Weights of a small image classifier.
Training: adamw at rate 0.0019, 31800 steps, batches of 64.
Rows from block 6 of a small image classifier, named by matrix and row number. Rows with one number belong to one neuron. Each number is 128 + 32 x the weight over its row's rms, rounded and kept within 0 to 255. All counts start at 0. Numbers have three digits each.
After each neuron's rows are labels from the 100 images, of 14976, where the neuron reaches its highest value: "responds to" is what is common among them. Only what is clearly more common there than usual is listed. The data: larger renderings of crowded toy scenes. In brackets: how many of the 100.
# fc1: MLP up (model.blocks.6.mlp.fc1.weight, 384x96), inputs 0-95
# fc2: MLP down (model.blocks.6.mlp.fc2.weight, 96x384, transposed), outputs 0-95

fc1.289:183139184076128127110183128136061091193128128124128094091150084128118137101128125128128128128126086161145157119102127020111128098127173128099133109128189128140128128166092192025128128111150103077112199151170188128157136128128104133128128089121166118116087077118128085129137160121128128152
fc2.289:108039129147166128128185197134150143101156088125174099128115132144082128101093103122128172133128128111067071115107089137128128094088176204101128159128128128142178127128162113131128171108084133121127127202090122109128086128138066045128128115128141154121152155128202128163055134128128090119
responds to: light from behind the scene (69); airplane (40)

fc1.231:128147090101099128061128146171099133128088111128141147102106128161103128159181169128177075190164110128151066158175128128107128133082081114128128153128128128165084113173118137151124124127245084128128096128151087128181174143139108169128150110128126147106152086128109158128212130152130041128
fc2.231:134128150042103128119128128090128094128059128132132110137144070128084161128128216128191128128128153101078138146128095128122128078161128149128155128121128139136140136184152101128137146131183128128161128148183124137186118178096128129109125136075075128085090103114034114167128180161147062065
responds to: tree (57); largest object: tree (41)

fc1.371:128128128091117082073128131128140098128128175170073089128050077164185140129070117128213076091125135128094070097128128128128123128128103070146169128157128130143128128172185128108144128128128075134171128124180160107137128162086096196173128198156112139128112197128128121165125128128173087128
fc2.371:128159102102112103128128095141128128136111078152163153103163192105113100147142093128157122156170128128134128083093128125128136089096112084143128128110183174128096180100128094079102153137128088172053149180131179147206116108059041132168157109165190128137154088103209135128128128132150122111
responds to: tree (39); ice cream (31)

fc1.20:128145106113143095109106120146064191128169128150127100137058128075154105128128185128128128171171115128118124094163164128181128129101085128134107134154128128122185168189081169128171198142148128117128128128180128112128179166114075135076145125128128182061130128128043099128128079203146109128
fc2.20:151123121073128067086109176093128133128068100128125128128090121125110128104113141153162128128146128145128128124128128058128154128067128161128078128128154162128153128220163143128128128183128128148127135120157128054199102128140092180128126148091120196128158128128033128128121148221153125062
responds to: table (42); largest object: table (25)

fc1.137:170167098128024128129171151161128207128128064128128114136128144128130128128128092128153128136123183129107168128121121160085089114128159119113121075128072134178069131134086078101136123128128091128137147199128107128154128128130112128135128128137124198010128102161128105101128208116149090128
fc2.137:128112128128128128128132097135165101120128165128128099136210133091110164128099128107114128099128186136062144141115128082128145130128090109114233089197091072068128128128163095087205153129118159145134120104122130155092155128103147045128128192128075128179089162065163160128128124156128128128
responds to: ice cream (35)

fc1.256:128128160061139111128147194212116128142146128172140164128116076128133128023094184152141161128147175128128138128128106119147181134128090128103112072128094164157128188106079128128157170105086062132142128149116148089109120128069110119128128189104168123101128128128128128043131128147115184098
fc2.256:128081128165138128107111128093146090147128074090176128192128128128150148179120085128128136084128099134155155128072128127128128125142159067128185202132177128106128131057128128194063129123128128124128144085028097128188142119157086101163093164121084107128127101121115148128150171061128128175
responds to: house (32)

fc1.19:194128128128160094073128126188128119197116128102131128128104147045089128128128174150200173117119128128104128157133128076128189089128128164128093128128191128128128151152141128070128129128124119134214174126145159148188128143128089128069103128081135134128128092055045085105142128148139128128
fc2.19:100128128128128181128166128197186128144145144113123150147169160068067123128128115111150128097128128128128092108062018103128128128103129128128180122128093110147128082128095110128215155079119128088128128149128128185091133066166172116083162110158160147191169169114161128128116064136128127128
responds to: light from behind the scene (97); hammer (29)

fc1.34:128127128128128105101140128081100055155128103175080105063128163128152095063126106109128128108143128196123125128128156170128128035100162128128094194114128106066128195096099179128128187110164086128081062128127154146128128139090128127128144148051156128116128086151136125157166103128112187128
fc2.34:162120128128102145212128128095141176133128128146173128140128128117128128131138128128128066188093177111077109109081127166148128104156143212128090131072090184153135147189108128158190128128121060128071102181162103128148091128113164160120128128107128162043185091124119110128121128128166177159
responds to: light from the left (89)

fc1.187:078090107150128075184093128091128134128072153101173140142145117072106128102092169111143132198113116126128165166128223128128106117121128154122126218128050151128144211159139120178128128109128138103128128128128075093174128173128128140140128111088179172079151160128071117108124128152128124087
fc2.187:093128158128128141128158128171166094185128158131128125128151079135079121128025128092126128128161027188096191130125128128183129128096141128128170056191128106125128105069122128128153203128172128113084128128128128142131147128096128094105128154171128117173052143132128173128127128114101123177
responds to: house (33); table (32); umbrella (30); largest object: house (25)

fc1.129:109092075078092128127077145128065140171101128128128125094128085104163134128144145148129062193101128159204139109174079128128128112180084128128150128128103084128128203148107128128111147139189128128098122126134091048140177128099128209173176084117128128105139139128061128160178154128128115128
fc2.129:128191128074128128128107156104087135119121087106069128128113103157128166128141128128128128128161095148105132137161128119113128128128217188155128098100150128140128128146111161079103142182111137128128128091172162128152123202176150210110063155064072188128075091163068079092155111172128123126
responds to: house (44); largest object: house (39); umbrella (34); largest object: umbrella (26)

fc1.342:128140114128128034105128168164152133152128115154124128128128109095128128128091202183159128128105128128101128167168066128128128116071046127128084183133128099128161121125128132151101132122117138121198102120103138128204128128096033128155128126115121156155152198117054128128191176157171129128
fc2.342:067130152100153128086128128128128112178126128128128036093141128128128128130128199163192128128128128128128128128128057120095196043128128072128097115200143147121128165132142128128105153128167128128128115128171128114147156057074128182170128128128128133128128112128128128128182021130170088166
responds to: light from behind the scene (92); umbrella (52); largest object: umbrella (40); tree (39)

fc1.292:174096142062110106118128161128113128141111123155107117071135128149082128121128161148251026107135089128081152128124071146128136128122136128144100200122053153175140128128128112128182092087156121128120128139193128128110128149167126201166144128134152178128078168106128124134128151112128128092
fc2.292:049156117046173171124128107128128128128150164194094128128128148128144105157102128128128083128128110128038128153174128095157121128081022113128094128109128122134128079185169100128130139164128134116122145128174193148158115126128080134109168121109108104160023109095158117140169128137140128125
responds to: tree (84); largest object: tree (68)

fc1.0:095128078142128038128106128142161128159049128154176128128204130054128147133143149128135131166111128095189128138131104088182150076107128128105128200136099178128147128104095153114138125128128128128140128142106113133197176148128128099158154074128180128102173128128058158061128128119153096069
fc2.0:062147128128098130117128097161141133128216143158109163128111128122106103175135128101110145142223073128123128092140085201181036168132128094156138102140128128172128102111080167131128141181128128120148154147128170060164104156142081118092085098128146128151109067084128110128149131128084116164
responds to: umbrella (93); largest object: umbrella (70)

fc1.5:121128123049125139112112147129128128128128128101108128107138150128149026126077128128120082128228128183075085128204128162177082128128111128154178173146128104152139164163128124144138137150130065128106127091132158127128097202128115185179134092128086168105071128101101102142120164136120096098
fc2.5:145128128100096118128174079190122170149128052171161070097132131128090100164117128149122128112166099117090095185128107120097159128110087126228128171128189159145163214128128099176106116166128067168090163128096149096139130131162096128128123142151096128173096083124128128128058119128128139128
responds to: count: six (43)

fc1.98:160104128133114152128125072119113156130128128165128128129128081167122033128090139080075128187101128128129118172154128159137151132134080128156128076157108128111085128215090128125124141110212128114107128085212128149135122129128134148111104128163023128128116049096140128188158128128138128156
fc2.98:097167128116227128134102145128128085128128165118087148124128160128128116128160118128163128106128119092177126145128107099124040169150201097055162120170123111128128059105128162062157102128101128113124078128117177161108060121146177128128093125069155128127140109193163128128128128128128046112
responds to: light from behind the camera (66); ladder (36); chair (30)

fc1.154:128108128102128128073118161128107128098091133170155118103063106128186128125128128128202145111153132161128080169100089175101200159152128146128051128128057128128128141132117128144128057104158115128097073124144082067128175128128128190134099083128162222128128133089128092172150103145138160111
fc2.154:128192128138148128197176091095206186159131128073195128154181165128108095114158128128092128141095128079143121128111125115126111081128046120128085149128179135128120128128128128172112145142128128081128177128151148171100128128068128057128171156092121074167105146128145116071091180128084117122
responds to: tree (47); largest object: tree (36)

fc1.9:091139083128133104128128135171037171156057128137126128054183151078134101129139150132128180139115161128157108128128184127144156128136128128071128128139149093091171128143090211086128128138160124128189119128128086093201216128128149128128142128128128160111155128128037151128170139160135128128
fc2.9:201107156123144128139132128145060083141044128082074100128167112096137184078139143128128146128027128158128189174170128128096194126128128123164109128112128110087086124128128115111066128128128128128138108120051070128128139129128181128151176134128113128126153128157084137128152182156191146128
responds to: table (50); largest object: table (40)

fc1.261:204128103109128154130129088128117131147064083162168128163128137063155151094053068097128107121128070173161128133128115128190128155084091128080128156128127128128191122077128144128117113159128033128128147128123154056128128185127118128114157122128133158115125128162116130128119128198213128098
fc2.261:178117144096168128139103201117128061128128074064128140191128128128138128084151116109128128128135128160128132128190059092155107128120216124117016090139172178128203124111121172087128128128128128151129159148106128128128112128128155109128128185154128128155128125173128128106131128173196101166
responds to: green object (66); its colour: green (34)

fc1.251:160128128109126128128128128128147128128128153119118117128147128146152092139128077111146133201176168128108109205161128113128116128150128133229153128197126118142140128128128128128059128175134096067128128108119128144153128128128128128106105178089034181152128128093102000150128128119120059128
fc2.251:083128128128088128106073093150145130099128059099102099110128175178128089152114152128139096128132127113199071128128103206090052120128053128120124128059128128200159113127128128156116128128128137128135164204128139128101128128128075128088115039166128143105128166152174128146128093129118128188
responds to: count: six (47); pine (36)

fc1.378:128102132128140128128128176128090159139152093128091128130128101071128124063116140109094132199128106100108128103182095128128194122128057128191069209128137115147128168138141165090185128103117086112128128128126087090123124156128128188106128128056144201098128132128065128128128128216173128128
fc2.378:178128098128162149128090128122087112136083128128072104160128093128143192128156115082078128128128148162081128116107089104071170131117128182120105128141128093087128196187128128164113094128201088188128125155151096113181128125111179174127165207113090128112128118156059183105077097124128128128
responds to: yellow object (68); count: six (47); its colour: yellow (42); pine (33)

fc1.382:193162167145128097128167112078113128150131141128128128154156128071152093121044108128148175128134128115128094162128099182128128141128088134128082172169128128080173106125128181111090128104131074109149114100153185110128086190069099128092147180086128143028124144121075151075128128179128116107
fc2.382:109177187108122128085156128080115128110121147106128128142053143141139130128193086128128120128128161182102178108180179128166081151110128128121072130125095152134128091128109142182128126079104171134127128158128192212136108121105128104157100128120097106171103161128217087123128160172097049157
responds to: lamp (40); house (32); largest object: lamp (25)

fc1.205:128115132167128097084094128136050141170128124183089137128119135039153122128181194123135121171128128137171128128128145108115199120178102086158128122147155113128192128098128128074128080128180100066128128128176134080144128128128103159080128123128128148060128118089092124110141124216182106099
fc2.205:165109174128073113128128185115115128171094128118128112099128104162145102047147191194076128123121128163073194130141128113092186068128132128189115099128138128128079163159096126119051128128137128128128130120128090094128133135073141145118159128069086116109093128128114164128115128242128128128
responds to: green object (63); its colour: green (35); pine (32)

fc1.93:160124011128128128128128128128119152157071142159128128128128195128128068128128104112128189166099128057198136119093128126128128107064125101097094133128157045128219144206118169128124128081128128123128151156140072084128151106109128162117154128128122132083163107129142128096128093155143151117
fc2.93:166128099152050123115127128094128128128151106161111151141132097100139128127181142150123067223114176078134079165128128175099132098215088128201139174119128135130128145153178130128064083137121128207128145128128106128128128104128093166122094131163070128080130112080121118128191128099115137169
responds to: table (73); largest object: table (56); arch (31)

fc1.276:128128151128105110144190165121144149158137128158128099140159128134102080128073178088145181164095141054201226187128069168100089128046106194128128111100194124128076128128128098128102140149128128129128144164179096128146096114128128128128174128116128184076128128128128128128131076107106128131
fc2.276:098201159155188137128150161116179111139162212128128170139151158128128128099128153084117128114196097148128128128127145128162118215128128057106126053142075118118128128133128123092218065128128128129131085128150098128091128128125147105085073146128143119143154138163128118046114131185128110112
responds to: light from the left (70); count: six (41)

fc1.250:242128128143115118115141133128128091094128105143126125161128148096128174171036128094151166128128128085136128128217037128198128128122120137128128128163190128128128128101128182128128077127166071113071128107170171125128147139099086128128123128112095138128175077128128128149128128164187083121
fc2.250:032166193072125132131128097128156197128123176129158128136139132155143091089128107128179085151127135128128169128196128128155144077130094086128054128117117128128073128121128128139034128071133187119125128128128130176128143128130128128128171128128128106168128086143201091101187142143128068128
responds to: lamp (31)

fc1.65:205128102085141128179111119124126128135078116128136143109088128128119116128128128205116116129174183128189092080104131128150215179101080078093081087128128185097136097156135155124128085098121117111128138125128128167119236104166107128148139083128128091117128157142128126095126195128160128187
fc2.65:128128132042128127135128128151128144097095155105072130128125133135094176128104186146128142156140087124040121203128128128153128144086128164156100119142104107090128088219209126153154121174128106172145114121128133145128116168087128104069104150139114128181128114089078116172180135187144089083
responds to: lamp (38); trophy (35)

fc1.179:128115069128128094144105128147115128139128128070128083027128128128225128107177128128128164148159096128124152128128124151094163116037182084128127133183202142119123089128086133103166128120161128103155128128128155035128156151128087123076171164137139090138109122128132116128128110130148129203
fc2.179:075142128165146128097128076149128087088128188055128107166128179111167128109174139136131128128128203128128128198177083167125128119048128128128128128120093116061183129119128142235105115143128128108086093107098160099128128152090181115128118167115179090174119153128126128111128113168139160109
responds to: light from the right (55); barrel (30)

fc1.358:129155140128153102128128182128096128128107117086128128119150081046142128138128115196185093128214197130128101086141150089183174133128128128098185147148147090128128140114131114038177106192114128162128141110181194155128130128099133135199157085081128132125128128091128070125128142154128128128
fc2.358:096140154164127128138106142164184093128152173143135144112128164128069156130128142106119128085128128128178144146101127128194103142133128112000135139128080128120148064100124128127203118074128142128128092135094128104113128122124168123128128121128212128163192144144130128128121088145128147100
responds to: light from behind the scene (53)

fc1.125:192146138166125093128150128161128160084112129153128074141158166128132136064116128128169168128183105029128175128128161143141087116159128176128081116128120082088163128145063193128129128128132078128128109128111176084124128128128086128069128170094082131064128197128180128126128128180128128178
fc2.125:119170163128154128137128136128175110084166128161122128123128102165132128128212128174128128128112128055152128128133128128128081128126128128128116087128131128128135086159163084128140128093128128080180183173128128181089115052158084060066128105143130128160128186097128128111128153128128066255
responds to: house (30)

fc1.116:128128049145082111121073128159118159164087128160128131130119112095128087128179159165116128123091159106128128124211156084128167128123087055106128179127128161160128150128128128128117128100139098086128120118128128135150162128068056184159140109102140179067128103094128134190218079128128069119
fc2.116:176094128070106102113144128128181128128060128171107128148150142128128128128152165128173046085128196101080149160182077114083188081101128136177128184119128158133128188165125128158061128106134103176128130132128128128149114145118128118128196161092088153128064087126093128141172128147176106127
responds to: umbrella (64); light from behind the scene (52); largest object: umbrella (46); table (33)

fc1.219:067099117128150128167160173182139128199134121165185044126126139102112128128173128128128109096103128113240128079128202128128102109128128155091128122128071131128128096150091217147129203140142128113150096161128128128109133137118128146152126091119158108073128128065154094110128146146128084109
fc2.219:128097128034160128137165128128097128128128149113090120128129197117144184128162149128153171128128077077148165199120104189114054119164128156128111166128145093128169118128128128127128128109128064096128083096110120128128128132128173122057128148086195105100134134128099096124173035169163163146
responds to: light from the left (58)

fc1.160:128128119149061115075128139128128138178143128075159128128128128128128066164128080128146105154129128146128072158119128128108118128128128074158128240160164162128128189088037159128110128138130128110099185088128128061125128125118127067157173128134165174128128060097158097128107107170087079140
fc2.160:050156161055128167073128111128164142106178167135112128128128128157113048128138203149157140091190152180107120111128128147153099162087072120167147081101128132207168160128128067102140198140139128171128148128150145128140100118125078137152111097166184128128101112155128073146128136128108131124
responds to: count: six (45); umbrella (34)

fc1.141:114145100128128154104128138200163189128110188125128105068136128077105128124128100132134168126152187148128064091107116115147241119063128128116170142121072100086165084156128133110077140128180113073128181128149121128147171106128103128138121136166118128128128197138138132144193150130128068159
fc2.141:071093115077128189102085123146175115128128198134111173140129094155118118128129096060144128077128099210118122128079171076129155186128131083128164074165128105118124093128094153086120113110197156118152093136128128115128178128148128163061105121166102087199113128127128083128182128128128128155
responds to: light from behind the camera (50); tree (30)

fc1.35:243128128125128159128128154157088128132082087175047128106128095044177128128109128063128178128179128185156074175128128128119156153059123131112128128128131138128137148077128085156074128128128118128114124128128100092159083151128126163160087082128076128060128128128128148119128111103175128112
fc2.35:144128204128135128197123128148096076128128128085128095128134074064128172155128118073148162124161128154127193161134128151097128128153128128128062110128128128112180128060128179128165024128125093125066122156128142059128133157134169128175086085128133143128128128138116101186128128132205128128
responds to: green object (88); its colour: green (49); count: six (46)

fc1.291:108060049128114065128140128154137128158102128128092172092166137068128093128128159128148081128122108128132075128168109152161191137128081179105116187128128128128128128128128194144085128118126128099131128128128117076224091128128093158158150152119148168128133192128046116128193178161132134128
fc2.291:142091128065126128128082128128128128182060127128128078108122198128128147101128207128158128104130128128128165128216055093129192128105128104113128128179172128093175144128134133131044128169128102128127117139099154128128150128128100128128192186098156146128122158142060162107128129188128082084
responds to: umbrella (99); largest object: umbrella (80)

fc1.56:159128128091154116158128163106160177103128124162147037128128128110128099128109200183139158128132074057101128128135126128128170042106128167121128163128088154151128128132128099128139167128128118060128128191119121126202119128040128149166092113100128214099169164140143150146183128129128128128
fc2.56:083128160102158099125109115128104088185182137075155086125128087128107140200068128171130191128128075116128167128110128128128128155034142087151177128069143128176128128067147072129126195105089185107130131146083128158140128128150079055128086111171149137147153156107128128128113119128124108132
responds to: light from behind the scene (79); tree (46)

fc1.171:128093120081082128112128184152127128148128127156139135018066115142128127128079144173201095135128128100122153128146114128186128128128109128132080164126114062128128076122184128118128128128179100126161123158138135055177151128128087174128174094128136127105108190123020119128153167128155134128
fc2.171:128131155128121136128128123132128139000114128082120062128128128148086210128139162112123187191115134128124128139147127188156130136176128129163128128128118134088128167104170084128128128132157128140174091108083112146128128128052128132070109166147151140138153061128128128196157050167092115156
responds to: tree (62); largest object: tree (50)

fc1.169:170127105111128128133158127128116103192135082154144087128060092128091167097165097082128128221185127143088128136090128073105128128142121128128128163205093210128128128133132157128084091128149097113089157128110138128128161128101101107128204151128145128096149202186107150122128173117187128087
fc2.169:128165112156178106133043186128128070085128128124133100135128154119128185196128061078128151109128127092128086089128128081192059153128128133070135103162147128125128097085128128128160128128128108134117177128110128127108128128106135085072128201128175096186128128157157128202086163171128103128
responds to: yellow object (63); its colour: yellow (39); its colour: white (29)

fc1.245:150111046129170116128116128134098128128160128097128104129128128122199035128131128115128128107148108128173147239128128128128131118128167105161168128255117093128167128071081128087101128128113127102089134128122116107199143104128128117158173150128159128160122104128117057127128086151149111110
fc2.245:128128099073172128145159109122149128083134145204128200170082149142128127128128128128147128088128119143091128186128078128117117128128076152140171162128128083073188128024146128114128165160128140113128128128032156128179128128128062089202128128136128115082088065128107154149129128128128114128
responds to: lamp (34); tree (33)

fc1.119:119128108137061114128128078128118184163128128166181175090156067128152128112094156128086135204102128045160128087121128153153128092128046128128158185112139163125156128157128128128128128144188087128117108128126128128128123172148101128128128074112144186128167166021128122161160128141116185128
fc2.119:128142127132128128094128128128107128128143077113215156187128128128109142128121041128165100188132128128128128128101134198182049128152100106090122143095134106157151121087172143128128156091128128127129118128070125147128133082155128170181062128210170129128128144118207109128128188093100067128
responds to: table (80); largest object: table (59)

fc1.258:180139171128128104142134196089128151136128099128111089144046138082151128128149109105179197128158136109116160128232128126128162128132129128192065134128099128094128126143104165147145065090107110114118091103128128100128123098131087182128105109106156230128087128076152071156128128135155109148
fc2.258:128128108128128128176128112147162127154133152128186188139189161128083117096090115138116118128128145078128119066128128121150075092103128102086170121155188121161128128157188142127128188161128128096129200107098160138108145128128111044128169180094165041114141183172142114086061156128128104128
responds to: count: six (50); house (30)

fc1.297:114116059128144137085043128230128209128110128146175150113134179128079128128128156128128128123102148166128108170119128117103167128148060109140068115097070136128105144149128156128096206128119146143102128110154111111166128106128134234147128128128128128128150064145128148159180135128128155167
fc2.297:136128140183120128119155129138128113036171128128105130188128128130128128058154063128094128128128128145111192107135114125108128128084167164114128128128104118128128118081169167117167136071070163128095088089091129128128095128114203145201090166156131178113203128190182096137079128164128123131
responds to: light from the right (58); table (33)

fc1.78:128118132128119112138128128188126128116172128150128068042058128128095161128156153209107156199128128128128115060117136128128171068127112070160113115116088142128133127135144103125090128106128128135128128161096110085205187128039084162180120085121145137128148080128098100128128196128141129128
fc2.78:128128175164128077163104128128171128149128128100128105153125150140128134213096173198153134109096115111152185176128128141151108152081128087128100120138119096063178079076193128193128146088125128126128089122118106189128072163140150075135094157128128185185128175128146128165105122129163067124
responds to: light from behind the scene (85)

fc1.197:128132099104157148060182122118128128123128128094128128128154128086084090128071125076121116128174204201134116094171128128147128128071140211128128214091128097128104169130128128171134210180128128128105169140115128128139098164128036128160141128096084163077096140128128147123128157137120112145
fc2.197:184128128095063102128142062189128186184105145146128128105124093077128111128098127143117176128143104128090087152133169097069209077101128118212128128130148160147128173144074128128106137127146083126128203128139109128154165139166146128119156128146085128128082074137075128128128128158136200114
responds to: count: six (47)

fc1.339:108151128123162117128169086159120106141055128128128100123128165128128128128095148128125128129096128128128060103128069059146139158203104141106055116146104128155183100144128128092128150195110075058128118146128168128128145076071155183181128067083128132128148197190103143128144151134140171112
fc2.339:134197128128223106138128128132128101109194117128095167131112093146116122106208182118128104155150128092086128128109072119147079231128179128128112088128183128103128159100134128128174128128128221153141128128128097086128132107128128130123083191170151128149103128154128134128092078149128128186
responds to: light from behind the camera (61)

fc1.236:128122097137182129140128128182128145163080101156150177141079123128128040105106083091128183086200128104189128123111128129143177118102148055128128101128106163143128168129094138129128074103131127118090166128105105104122136128163140128107184128057147117075128139222155172065127128160126154128
fc2.236:176060111152069120128128128117107135128134149142061099128122086107159171184139162143128096128128094176128128124116160087083187111195132170177161163152106128128128142110128128142112128136164130125176140128128031128165128128111128165179145080113034128115120128128046174116128089105128177127
responds to: light from behind the camera (52); count: six (41); arch (34); table (33)

fc1.310:070128099141043163128054128097155127128094128225183128085078100172128138131096143128128103101100106120142098157128197152198136128112062128138072183128128190162183095127128114128146148110153113143157105081114138108124172122165122130146128106115168128092087160128106128166128122099156128093
fc2.310:080169148168198128106143160180128104112136174082129222158128166117060067128128128128152202140131152144128188091128074128161106087062128089107180079096128145093128128098132121086174139119128128128115128167128182160129128093093128128116128123102178152117156134128179110128128128162128086082
responds to: lamp (40); umbrella (35); largest object: lamp (28)

fc1.313:128124132070128128065128170101115134185128117128103142128132135138128077128128207176244159141173120103157149161128187117128099109116130220152096168098128128128128129121158112166123178112135128010128090128142080186157085109130118119128119112128126176117128128115157091128128133128128101128
fc2.313:087148128128159131128036178157114128164175191071128141128147168127101128212095138106128185068128112128147124141109163071093158202041128071128150104128128123128147115166128128084158121089128128151128114057128128054128150135120128120119047127128128128152128150129123128118128102171128128116
responds to: light from behind the scene (85); hammer (37)

fc1.94:156128103128058128074104135093114061110119123172128128128200128164128128160145128102148100164128175142128128122128106116135128121168115084218158169128180128088128128124108128128019137204131138128128066128128089128181133128105125115112099156128057131128186138128069128128128135105167068104
fc2.94:072128128109128128128097133143128129095158128095164128099076174140155128128128090090132165136154128148185112053118185146191084128142089087087128124110128174175170041122054203163128162109128128101105159128138166156128151111128128128128115081128190063167102148128194128128083128128099119128
responds to: umbrella (30)

fc1.309:128045128112142098102128128187115128169118128197101159114128128094128101124128083128177128112128128128128121186200128165156128073128073078128128128128115128143129099128128128121063119171196109104099109132128128128220128106088128128128147128117084128120123106128128060199151095195183061102
fc2.309:174074073089080141080128128162109128187128079128053120128128130128128128156128128121154128128135098138128184146105063121128165118160099100168129156173128129070184168120128128128069128105162128139096119119128145079197174095113088136128149168133066128131128128128054115182193128153200128128
responds to: pine (39); mushroom (32); largest object: mushroom (26)

fc1.27:117128063106088077097018128162128168112062116152128128128111123046128128128164128197151128155128175075128128168128101065119179075128069079128128195128092167084128128131128104161128162111117134081128125096093164128178128128128092128128172128092128156122128134100128128128149067141128128128
fc2.27:185062143106064128136128147141113128162071075128128128104128133128139112128145183142128108128128128128128144158159128128071222067123128118184128166146142144112128215128126132166029128128137128098102109103123147064144138131101099128188193156067106128113083142128075158128128113150162137140
responds to: umbrella (74); largest object: umbrella (65)

fc1.118:128144128099148098128083151128085127126090110128128109145188128070142116116121128164162082109170156136112039101187154057184128128192139092098128128128124064152111128130128127074158128223128150128128088093128158142112130128043142218128128128111128147131128148110147146169144159148128086091
fc2.118:109128128177103128153128126168154128127186158128131151128128157103094140128137128057128128124114128128186157128105124128193128138144107053025144128128097128112145089080120161135167068063163161109162106100097128040062131124128147128128128155156201107174154145141128130107127075156128187140
responds to: light from behind the camera (58)

fc1.213:090103068128156153180146128128163105099072087128137128101116139128121144119119128185128104207128149083185128192098128125102128128147113108128125222128125128075103108141128140070129090153176109128191211128168190083127147128128098128128090128080094142128093107157128128128145128096073192128
fc2.213:128103128128093146128128093137133076186128128187197149194148128128078077169081108128088140110073128134118184128161133128128141128152054077128145156141111144180101100075128156128128139114160103075102128134085128205130165128128120128185125118116115118128100148095118128180217181082128096109
responds to: table (31)

fc1.315:115096128076128128076067116162037136131115128157112126054144128176141137104167117191111105128096072128103143223121139173127128119181083207133128146128097077128111135137128128143077128129221128149128128167153077128162161126128128115128128158128128112163128106137112109167189118106128128170
fc2.315:045152128142161106123089183128159128128195151089141128132124128128094130161146100128137114140139177093234101096092128154128097128128156071108182128108128128185128111104128066150151144128099157062128168151128145128075128064157128103118114116128195128128207164186161102107128128110128128163
responds to: ice cream (45); largest object: ice cream (28)

fc1.301:122132128128149137133082114148095128112128128128128128160030092128166143118063187169172087128139128128128128188128118128128128128128119107128116128163078128061108128164155128148097128103183153139035128128199148109190137128061145168128121165090059140128154087095111128167128047128096106149
fc2.301:128047128108128095128114196128219142174163106128128134128063106133148144128128128128145058128156140135117145098088060036128113100128181128084108127145132128100161128128136128074163098128131157125128069141128128063089173128245128135128140128113128128128142128170128095127118091142128160128
responds to: arch (53); largest object: arch (45)

fc1.167:079120055128130116107096159139128130145146145128129088128123139142115119166128166128139128093128148080128089128180128179169128155135133075128128107229125044192097078095141136194130080188128128050081120134168078108117138125128091119128128166125117143134105128128128122128151128140200049130
fc2.167:168128140128128094126175133174153143128088066138169128085112145128128175128094128148110128113093132109148096128128084128092130112107128175114119134141128157128090098128177109185128110096051066128160128136128053195145112128132128083128211117130128208128180128156150203143099189107171081116
responds to: light from the right (63); pine (30)

fc1.249:128090128163119128111146137128128128128144128156128112166128128128105102128053128137120103107122128128128104128106030128255161139128113071128119110177128128105128108128128208179088128094162128157129199093202114121128170186128102190075095081160098106127140119110146121128128082143146154112
fc2.249:128149207012157128128111130128159100128142148107128177139140095128156130076128128128155088128128098162128174128128119041128071097134164128128098154193128191141128146128103134068195142115117127134131109128158128161190083176128157171108181148078099133127110073128128109096126128128128128075
responds to: lamp (37)

fc1.330:133087113050147128181165240128154166147158061123100125117048128128098128146176148082128076129089106128139164108159119186112128090069128128128129115089128177128128128148128164113117134198101128115063128162176107125129118134159146100113188115068156179108165128128128128128121152128128128123
fc2.330:124180169141128128169208128128151128108137128046128166128150184174142160128128116083128135128132128128200087147128128160128087125079120128128170042104119128128128104052128100121128149089130128093128106152127111174052128103128128072113170153105190160128140113175168125038120128089128128130
responds to: light from the left (97)